Weights of a small image classifier: widths [160, 272, 480].
Rows from block 4 of a small image classifier, named by matrix and row number. Each number is 500 + 40 x the weight over its row's rms, rounded and kept within 0 to 999. All counts start at 0. Numbers have three digits each. After the name is the row's rms in percent of the matrix's.
After each channel's rows are labels from the 100 images, of 14848, where the channel reaches its highest value: "strongest on" is what is common among them. Only what is clearly more common there than usual is listed. The data: made-up road signs on poles.
# c30: last pointwise conv (model.blocks.4.c3.0.weight, 272x272x1x1), inputs 204-271

c30.132 100:509428472441422466561518491496512422481471562504523365481461461477530495485476435509488513552447569541450500479545542481477537506528408517534523489484463554545553551426490570486468487505465489478513570560
strongest on: P; T

c30.73 091:488501378434495503467495374464462415480505490475510476521468474510512416459407487494486505458498392534555484465466551546492497542514483554589593447479524499527470518491475590482511487506484529552549572489
strongest on: A

c30.78 099:473474449467497563505532526516470548459526570536529434552525444494446519529529460491467485489402542524440507431460517532508534558544497513523522544462498460458536569451400530518480531499532498534495543530
strongest on: ring; triangle sign

c30.196 105:510417483528486460555540446508514560483619504482479505507471493426532450514418566454553528540467574542517470513604470555434482481543530438502458552498481471480489478487489440550537451514472428485559495481
strongest on: !

c30.43 111:523400537482515485623522492489499487475525553469547460618473454441430475456512465502479557526475472516467551450558464517487590496605473449422509465493364473505507491446472486480465526577524495472514500512
strongest on: 90

c30.110 110:491530570387534480496499503561449484438546502534452515494503488482487571512516455473484517516497487454466556440487525589449510494549546496540546478480453455494444541534462476485401542490507551546467466462
strongest on: P

c30.242 097:498586502475465486440482459483484485474484386475585479566493488439553450504475473489524524463529525493465480483479553492534557517482560539567507429507453556504543510433411449541453566513448514515469529464
strongest on: ring; !

c30.235 101:499487454440478682525495499440491606427489547493584461536546487471483439465464561599524527563475500514458457533480489492474527425569457458502530468476528524486511435422477484510545547486493475502423460396
strongest on: 10

c30.20 106:430481542572519568483499483476484449479464519441502439486493508418487475548546524480448441464524553605633466549485473521434502482436449479479516450520574556568519532420492405449477602485476552461479503483
strongest on: &

c30.29 106:544468491530492478519521535487517538431464535579539489455477446629497538539535501498507534486444715486470451509453534457466523540445506545543484497486447584480444522494474545424531485475450506492527498535
strongest on: arrow right

c30.32 096:471521497462557457565538441446443527538497579428514511479506528439485455480512542488502513543521502450468513499443461430475476490535445521503508511470503462556584488522451487433518543522437488588528504479
strongest on: P

c30.86 106:447508516465519522551528530463519447508487405592524502464503504555483495490472450508443515443465596490524502473534504522623482477411515495471470459516458485514509441486435506531567493491463482447522461584
strongest on: drop

c30.90 094:442523497462484426547523484549482526464544428458479541514533482467524457452447503407495452496522525487515512470567500443462561568544580493505502443519532492458480547534446533509516494527526508438458454457
strongest on: A; !

c30.253 098:502469505483446490490501544524474523457456444551537519480462568489474447548566487537481536561452525487551497504519490496455525521563427572447501498456488430458594514445477501486494595499513468499468566544
strongest on: arrow right; triangle sign

c30.30 104:505489501510487516529482560524537536453504503461494394473520499496572461432536571397484458583567555478477530416601462502502439502509518485552488434504539462566548581553520455480487496502502480546528474593
strongest on: triangle sign; T; R

c30.227 100:504476460536471584471514506495530484511499508452506524462469455534484456545524505635480627481469494508528523481463524538491494570447406494481495433562471542546456568501465535568508462460540501417557497479
strongest on: triangle sign; %; star

c30.147 100:466506531464526539546534519547565529487535474489468495489541434555435486518525570537495468549508552490537441513466502385443479439486635556470508419454566473500565563529558486582486497500553502505520497519
strongest on: H

c30.74 103:444486442439506473398483503464470447511531514477589469557489472574554489537531463511461506503517555456443506506494479480508481597528511559418493528422486492568537489577396508486475474520549485466507464516
strongest on: T

c30.144 109:426487468577505470502447456589465494503500578545497473492503507470420519428495484465505511496525513586461545594501525516490465491493518469534579446543517518455488501529475511534554527501463560440540470532
strongest on: &; triangle sign; E

c30.208 110:522494520530515558469420468473497539406529484473458451440492518487555505517412392464472536485469478469495508562494572454441517525485521514551507458501554473480476479471493554435494520456485467543502556494
strongest on: 10

c30.165 099:563440464518495584513568507466509481471486544560519455471490442496512510428544425476522516539455513508469480570542468485386489484469497518550504485536510501508478555541523513468527541470455482490581504486
strongest on: arrow right

c30.251 099:430501476455518480584545507454478512523418433464543549440496520488480539515486466494450521531517580539511619458492430531477549458497505531552516519549441496516500463561580439525479483581501485471467454448
strongest on: 90

c30.214 095:497508434498466498417460443505563423456528480540471461460525495502480475467483516447462527531478489542522488483467486515518520522574490498496475533436543571473496497502472462512532573502456453479512465481
strongest on: drop

c30.127 099:414464467491538393452578452499506538461532528513550464557522475479508430544462515541446507495548491489454491565497612477493526497439526526510426550596464510527512503525567467476467528435491468539513521562
strongest on: ?

c30.63 108:618545510536535493527478504502526515530498510485461425446484511530474514469515484557552475602543460428516558565473534501502578464532475475426465499495500482523514473544529412422579575572498449478479518544
strongest on: T

c30.269 108:536533509432463543544513487495582446429571536528477418495537511515563496476393382500495513533501475487528527516524483530520448458448531528519484467518505546502459578478518452517487545506533505427503512510
strongest on: 10

c30.234 099:597484486508495496503517486492450585494587499512448494492488494452503494448443527417587456519460512526509476474530551466503397533476484517484586502451506491519403494487493478442529500522472496566479500421
strongest on: bar

c30.135 100:624413465577478400541405558542522476473550453479411436508445542474484471539436547435535482510480489516502499449517514556549495547492511486511529519521464486488524509455510504519543527399500504491462471525
strongest on: R; triangle sign

c30.220 102:594525487488445510492461518448499445474525641539461600533488481514519469495462530453615496499466443471471450493503537578469453490486484459461494512498455507596532491496524433492525488491452490430427532488
strongest on: 10

c30.252 104:443478549496498486479459477486478600437513489517521450541405526472545430423559465509534508476510447584481506421496544484472552504488478504561564479456493449465450460471513513523471519492532512539456492487
strongest on: triangle sign; ring

c30.179 095:487494419509518490488480429513439496482473511460540511455522475445428487512454509503447432438551422482504521587497526510505560496589556501528534472432512564541484534522451508469452483532517461488479490499
strongest on: T

c30.123 109:524506488475483515510492509518508547516520477482505464546422555483464479473490516428453546421446455515523497474529501489493503479427475454529529474456572493534578523468432471508468565576480427459477469528
strongest on: 90; 10; triangle sign

c30.138 107:433517550523531501525453512547496517427444466456530487522495502462512504548552560534489519492483536500546469480600541480502566470546527536464554547482504548483549554463458558453462506502415501470490456491
strongest on: !

c30.77 100:454447511440431491517518406418580503546549441490473480550513537485531555471561535491501534491521471561512456514544496487578556519471496474476545547527475423517523526455505448528452502502555457486510503439
strongest on: ?

c30.157 111:552471548515550528450517519454473513532465442442541442459480483479512483513513478494481511489534493499623495506552535466511480428486469524501495524572456533486513537545534442480449446524509502498437438537
strongest on: A

c30.57 092:435449504468550535539487457474434516488558465494428421455458451469465471555465521505504506503528480408474476514437573472544528482439518511507578482504482494530528445556479495602478468477476530444543498522
strongest on: bar

c30.222 101:505503434422515522570595556425516490480488427447516464470418525467491418502472494497504502563573536501519511521446518471527490546538550516500522433544480596507434471580523441569457550494506525496548568547
strongest on: arrow right; cross

c30.181 111:488508449507471659459576459494524562542517510475484525466537574488527420453503505501516518489567511502475535445440519457499447491507529496487568440492497483600504494435471491549503526507424470464507474482
strongest on: 10

c30.118 097:484448472468490476452500415428515468541585462429537429424553528504449508497579526465476454535467502568456525522529498524526507559527512494544486409608515490491533490529497470486527530497577420507551480510
strongest on: H

c30.115 096:467449510513555410574549532539450498524427502484516523449477537513549439457510448528462475478486525496529587453460532557536561500569530524489478458508522510435481557492520460470442523501533391432538554507
strongest on: 10

c30.211 096:413545565515558471491566389482454493480532556439489492562480514446568545539428493545501532490487546543412569498565471529510511542499479520475483601486435483511495531561465460490466487442391489538520527483
strongest on: P; B

c30.205 103:480496422518427507506425505474544485552525473539472383518437509522567446537506418519535478458524515460524513444566469520456521531481507481493489491513474481494532524434457549457421432507486498488544486472
strongest on: !

c30.97 073:460439490488525456505481469483500518538559507523502520475563425501552429478562463470515501484402499531543513515493496523470460477494552444463486516497471548483502450507530531542458414577464521584512485551
strongest on: P; triangle sign

c30.25 093:573473511479484579516477437521439505489572598451546568497476476427405453504474524469473464549422511489447429524473448457466438506469617459455523438474479479490463495494439492520476515501484450527527436474
strongest on: !

c30.241 096:527510490496560499497505406455483492500533519460577463478475471480451449515435448616487408505467512507482451555459497523475497487563456513469515620505462567438522516481468440528447497501495590471527575487
strongest on: 50

c30.197 097:502439495483491502428443461532523518538509495458450514459516509576518548485553497373530466494499447493508466481448529477534510488529488475518472504553584506555487529481505407518435428528509403473535549503
strongest on: T

c30.2 095:477553536414476530581492468510549470446491461497464563559513449499470597498422483492487599522463487504520489497520496620475488514431483524488536581523448491457480473457467503464492526476494495481442547596
strongest on: 90

c30.69 093:483523509432450505507549457505556520526495478512523508649497560454458546459536489535482504536460437535500518531526501391491527427455514560537546482521536514498481423436405498472415482507520487513464504385
strongest on: ring

c30.207 095:459477454475497526515474544502569505545554474464529486573535414454493449502474455499470440500477506448436513432597435542616557578448420516539548519485439481496446448537435592473470513563476522527533522529
strongest on: 90

c30.124 103:617502452516445518404483539533549549506517411485531616495531435574548490541526479399467519524532472509518495526479471385510526524508509506529552485455409453437448508547511545496513505562482504461521450459
strongest on: A

c30.19 099:541516512516456537456465465493450501504515477474529479557481474512444444476467472501494513473474467469472489504469474446497525449502494472507511507499510508559535482541468438513528509501456482519480510499
strongest on: 10; !

c30.184 094:461448533488530485555544452525477623547529537426475540438464477492513494491534392503441502509520554543543488505516523509485536537571506499584500504482509443494511471493443482471530553488491505549464512486
strongest on: 90

c30.192 097:371490466469431480489554493472516570540503431477503436441482469457553489558532382488448514543508446511493469533485482501433514578455476500554570460466522583548530479511441487463450565460455516450538526562
strongest on: &

c30.6 105:505472559459576474575426488426493496519419527438519445509548465518475480553505492543458537612486501474495514483473477546526526455518470474498505551555480572558463488601453529477468411524517506536439426465
strongest on: P

c30.136 102:510493509464477514505566459488436507453481543502526463511549515445496505460443466483454625478484486570431451476508475479508524524454469516543563515524480492539473447518429430463518585478511451593468514533
strongest on: P

c30.140 111:582483445486555501616509524518502555503491465490513623523523512497505486441488453494435492498562524477437464451567472599479456477455550455471509476479439428511497539453458533511479526634516446521452490541
strongest on: 90

c30.231 085:557535466555546476489525500497469556507525445492527524457503542518529457443482509459511572478502477496441533523479458446530537524524559429456502538572481528477461482534439460555520512439532481531507379559
strongest on: 50

c30.95 105:494487542470570483481548392516595510491562478460504507557521522487513437468550509461455514512471526455533494478458594486548539513505514458497474486542512409516438462446522487507387513521488501551531524499
strongest on: ring; triangle sign

c30.145 104:489542429423468570442487521543455472535532465489514508486479480491509520520545515523400538469399496451471555506457436507511536493615504539482482449480543508570494484454489511507473492420579436479547588551
strongest on: T